Rows from block 9 of the encoder of a small model that predicts nearness at each pixel, named by matrix and row number. Rows with one number within an expert belong to one neuron, the router's apart. Each number is 128 + 32 x the weight over its row's rms, rounded and kept within 0 to 255. All counts start at 0. Numbers have three digits each. After the name is the row's rms in percent of the matrix's.
After each expert's rows are labels from the 100 images, of 14976, where the router gives the expert most weight on average: "patch colour" is the nearest of a few named colours to the mean colour under the peak. Only what is clearly more common there than usual is listed. The data: rendered scenes of toy objects such as cars, trees, mugs and chairs. In brackets: how many of the 100, against the usual share in percent.
# router: router (encoder.blocks.9.mlp.router.weight, 32x128), inputs 0-127
# gate: expert gate (encoder.blocks.9.mlp.gate, 32x64x128), inputs 0-127
# up: expert up (encoder.blocks.9.mlp.up, 32x64x128), inputs 0-127
# down: expert down (encoder.blocks.9.mlp.down, 32x128x64, transposed), outputs 0-127

# expert 19
router.19 080:105112098163077149126181117110064152120146197106151117189148121141109163095129067142099151130075170079101101139148141077047133107128187140156085138099108113146076132156185148072101036140090219161165126146121097114105117153187118064106146165123135098137092142079092086116081140108158128129126100150148123144135107082116138118134093145111118175105136110141136143093142121121132125095175
gate.0 093:099119173049147169139126046121172099146053112134137134148169088075139124089135165148136166148146111133175094128141170131120077089178106115095166192130133115111109082110102100164102120150125136141167131102153113170106165111150154157152186132162117131130147147151109203108083099128116132169114074164110122169184182093159124107159065097125131123117123120138139145150170145137155214070083
up.0 096:149150096210110103130126173130080170138220126143120084121086156178097151147110102117145089089090137117094160120134064124141161150092132147153103069101134169166166185134157157097157145076139106096116127186129138088146100155095096110126056121099122136142103122115174062157163147125138134093130192096145142075110084160105139141094163148129111131130117154107107110084071112123103063180179
down.0 090:170134118128146146114112116139114133146094149124171098146156138138127106126156175178087056124151140186140023077115074172132172133108133062165098089094122104185113125117146142161162144229090107139086090103106122137109132123101143175095142147166129117159159114122151153148119089133148072060140187144139130139133152090119131194120184180171107140136109164153088112111129085106074122146103
patch colour: pink (62 vs 12.7)

# expert 12
router.12 107:099116147095091118141109071136162140131118178130183118145097116067112120190152132086098099153189151114140130088074105102125147109138106063107191100065123121147189159136101154162172144137114141137179087115192122128087151128131096098061166148129119173122124129157156127131059143159064038156168124126137089095084138153125203144097126125147175154125100122078138134133122135098177092131121
gate.2 054:163122150150211139153110116143148103121144071163067127129175116139159145106169144158189108119067111116129211138105087124117130151087163154159132146174142143093095119172122093099122124141093119131112148148132178077093164226160132180149086088102114128104155190089100113149127158133162130090108112159107148127133131074141106116100135072125134057102118159144159116124160137085043169090140
up.2 057:119104180111164121106176136106121132121116117110111109118189148131127148132112109132122128133047078112130099201117107139122114168081130158147118203138118106065103099164100101060136131108082117164114143094091162102115142156165113149157114117205123116191131168113059187169141166115143174108150117157103143142089152084142107126141119092078147149071127176092167099151135148174081185146203
down.2 044:086156098098162135158085114123128145110048078091156192142138179159135106144175123111071103088144166138153104119101106166107171136096099076108097134147142154116123135107095120123162109132126099102071093131070131198116185172146142161052154159140129165145118094076164166107114141126077099168082116086125169114061187153081096176177128117121137136155171146094142171147135160134160127089122
patch colour: pink (30 vs 12.7)

# expert 16
router.16 095:136132135184068133099119126166174133140119075110124115113137153124136128120104139085080153119126153087164165107180128189177160117128084113126172162147214158089144143106138080147139141121123122161149140110147127125066171054080199151145089048166072153119143048131120136072175093123095133152066126138152165073176175143085158123125109097125157144166148126118134134129107165085133120134125
gate.0 077:167112099104105142107141077177143122140096082087132210113095186149134114127110110186112153137126164103116126122178146140106155105138125157181176148095124140066120159105065113093142154126097150195187153155171134068165132088113141130107159119143129153096100138087150138141200231109097139106107114176144143122142198107144131097142098150174118082139188093090098119150130131128143154109066
up.0 086:137173150133091094140133111126144112088104136102156191112120170130115136086096110173107139117107181099125105115159158121118150133131140095127150145136126133088077186130089110144109113078108187208147161134152085046158139070124144127142080154136111138122133172058143157131171208154093115132095105154140157126137154128104123137055077203156127058120183111118086084177124182157119126146086
down.0 077:107098124129111125096136109121134148099083133119135144041149094165169134163133123102088093129170175135171146145072094107129043133175082107157101133089153103141169213114146134123130116138098158180113117130132125139187116170138191143121056086106083051133102133105116164143097149138128087155090160203154112118116147115211132146083126099124102122144083136103148127177203130139130142111118
patch colour: white (33 vs 8.6); cyan (27 vs 3.9)

# expert 8
router.8 086:186138126104127155100155146170076146126162096141151148122076143158165084097101109179058155128115076130139079101123193158098135126152101125161145107117197148147128148139144083113093147150155128184093102083154113133151085079157162136172108174091114156139158146129104137143125067108168176070102138131153137109148123085187089108090100085052147143095124087142135141166155100188126177123196
gate.0 071:106075133126126106194126119175085122139131157130122103123165185120147137087127133228186169147149191144036142086154138157149121081124104160073117109085104188105187079123109170133125155158133116031146128159111111086124129129123107138156169125095129096121084128149120049135176112125118081113130081143123109107143156121110158118131155132129126146105103144141154127157111164084050124162101
up.0 059:119075145130131154123093139164081129114092108182143170124151056101127075111103187137121140104139170132109156139160148121088096165169137121141137133106085135083131056102087140121137118107116098092166140170160091125120175179071086107096111192113086131143145180151185123204187143093107135153138147135093122111175121100154154040164141145159138166144174106167125163153082162092072125144112
down.0 060:115052179088157128095146139088115124121076152126145097097087108171133158132065106075120137117133174129169214075112110160107143117152115119147144120164132153109105170159121159173154067129078099183108101131163101174170107169131189117114095122130084070136106115100120149118168175107100148154128170134088098105145174077159148181118068120148130102120083172117162113192110164172102115155110
patch colour: grey (54 vs 23.5)

# expert 4
router.4 087:115073166098122089050138110052118175081124170095086139110108148165153138158127068172073120105119082055044143117126142113172164137122096108122141072166154122099124134130155107072095096110126146143125138175152155074136135086138164136094104173160122119170187121185105108139152118189119173111128118119106120182104070124091158121106131181115148147141084131117160128108105139081116112131070
gate.0 111:160160092089096118130107077126189124087130108155101110149095147109141108117165136043146108121180183159070037146133090155108092127153180104082091121118144149189131104111120142132147129099122109120182169093125158160157148179121176169084093115109133092066097156126114164173100194110085069143112131086140125086157127104183146117112135095130130131138108098122155138184130082170123157096179
up.0 093:177164077121120114152113139120202118077137147131099155162063169108112148116163132009109130124176164113083092156131085135138109086167149096099078156137160153195134102077108147093118124129110059108124153082136167166181128172094217164117127092121151119129108134124073185148103178125092107138132131083127119101160117115139104105113158110106117115139117097125132103158123074138105147112186
down.0 101:133189148085140148106154100092211165137145107154165116137174160089108166167160191103124098131091166187112183117105146048157097096159135160180140144139137129138106072147113157150101109148147090066146118088145180149086127095105096169159134139137180089114176116110119110163180130089098059116105112109115117075129144191095154107093091188115155121096125137125105110136101118153071143113098
patch colour: white (56 vs 8.6)

# expert 30
router.30 113:132185154068141143112087083120157101168116111108142139142146119110105154128078142142105155164029142156166117174137097132146201168094117170110107088163118174184100142173095123121156153115104122126181130107066123149154171141120074131168113112171091055126090135154080118136149123130098079148139164073122144096113130148160244147127131125143125182125075119153143127144071106137112130155125
gate.2 111:130158164094159114145127087172104099113197119107111057089206129116106113111086211107131081131104145100143174165076146142136168206126114107090073097197156120152115109158111093156147142125134075095136141117094110145152134155114117174115117049184116112132073129136095105175141104159142105091101126097120139134148032146127154113125122181135098131148109120108138135152116182111132191102104
up.2 110:172139151104170127155124163154141113187118172169106111108115131146114098154173104132104136173073180046163118081158175116133095136037143192100164158065168168103153121138101126106112130166148159128133169183115104185136151164144130121132127115132135149081126099172115112129133127162128173124137169186146127131200130112057104120132144035150188093132161146119140165116134163123102168136155
down.2 120:140113230110162071122087124118127106171132097081163149142118094177155137103166121112122099144098098204115137067117124163102105173088128137110069169106136173179103106094119107131171082076125136144167116133118099171128117159117112162104161132133130160148093034129178122136160126121090124104145122076132117110115197154133142146151139126130143096033216121100128136161143126106126137159174
patch colour: white (32 vs 8.6)

# expert 15
router.15 073:229135118154122135103160172144111157138179086114154159153096185174189116091142110188076128106097122149132125092159184116109136158119076127173112129066184120138117090104143118085084161149132179132074175088145143148143084176119125119126049148116157143122103150155099144109125164127176168080081122076161139090114175097127086097126144176086156100112105160145147143090129151136138165136162
gate.3 173:169114162154087111157157099147160119109097135176110085119143129133143118204141117150115142158214053108116204130122121139183127111128112167120130099136127080168150143121152112114131121120121087082137137139115170130123144105156141066098127132133041126085062077102130098156170178148091078171177160093075091076158078122137135189118103104100151127169115085132121125172126081113155173147089
up.3 175:102180128122164135157140127148144142126134093094175148141086091100111176098087115090130145178137093162164099122082151137118088135115148133161144191123117149202116079095114100059121131073156148092137129160094100073155135174098140128125076162217195165141100153106149161067141140134186149110119152164144159160177129148088122141075081095165149104084145114134092125102115142123199090138170
down.3 166:108084169147141129135101112146148132160097167143018144035124081171173127108133149139111171094154111142120133145095095111147108171147137103148132095177144115108162148179117192145086065134115095157192164054120109097087124113102111107096140132124088130109110135116128118071126076143191130201116086132166164118148149115166135108101145160151138112160144159106155201133130146102069170134128
patch colour: brown (52 vs 25)

# expert 31
router.31 076:190119095145114125096142177144119148098181098157169128151113158156161128088118118193083108122121125097136148091157170086106107143119090098133093151077206166104134143115132110071082155157127179143066165089155117142167085144102173104123052195127138107126175187155103156084144105113145183118083142103162135105159151109113083101140130178124169131098099133166150143071124202155125131123162
gate.2 192:110131128148119171062158107148189141165084127181082184146165120108175149163107125183085084103158117138082139159112118138127118087137073095134061077160140160103124073123113126071171130073136094148141098124113070175124154102159154163103174085145105126098125052128154175128127173098169127147097170138085095179156064139140147117097128112073084122146128133148122138166150153124085124177146
up.2 179:142094081110111120208120179119076177049203084108164088145153138150188117147121124153135068104134118159149101120054131150135128117118118158134110096140117103074099154091171138123082161130102107117084204132166150146179129089141146140107157130118184128112108156097070086131115154063139108114115111181144117110155122188150104148139053122149175079099130135143098171132177157134117147134140
down.2 194:094079156081128118097135089108150098108135120125145161093112096176145168110142209104086102137116108140097076152126187168143122135128133138100145126115092136116163195098109105156079128126128136164207171068095154148113184142095090144130140161137095131084125166180106101110179190124064124131118134038144163068109131151092198138141124120096173159139179128096127169145094153129114149090150
patch colour: grey (48 vs 23.5)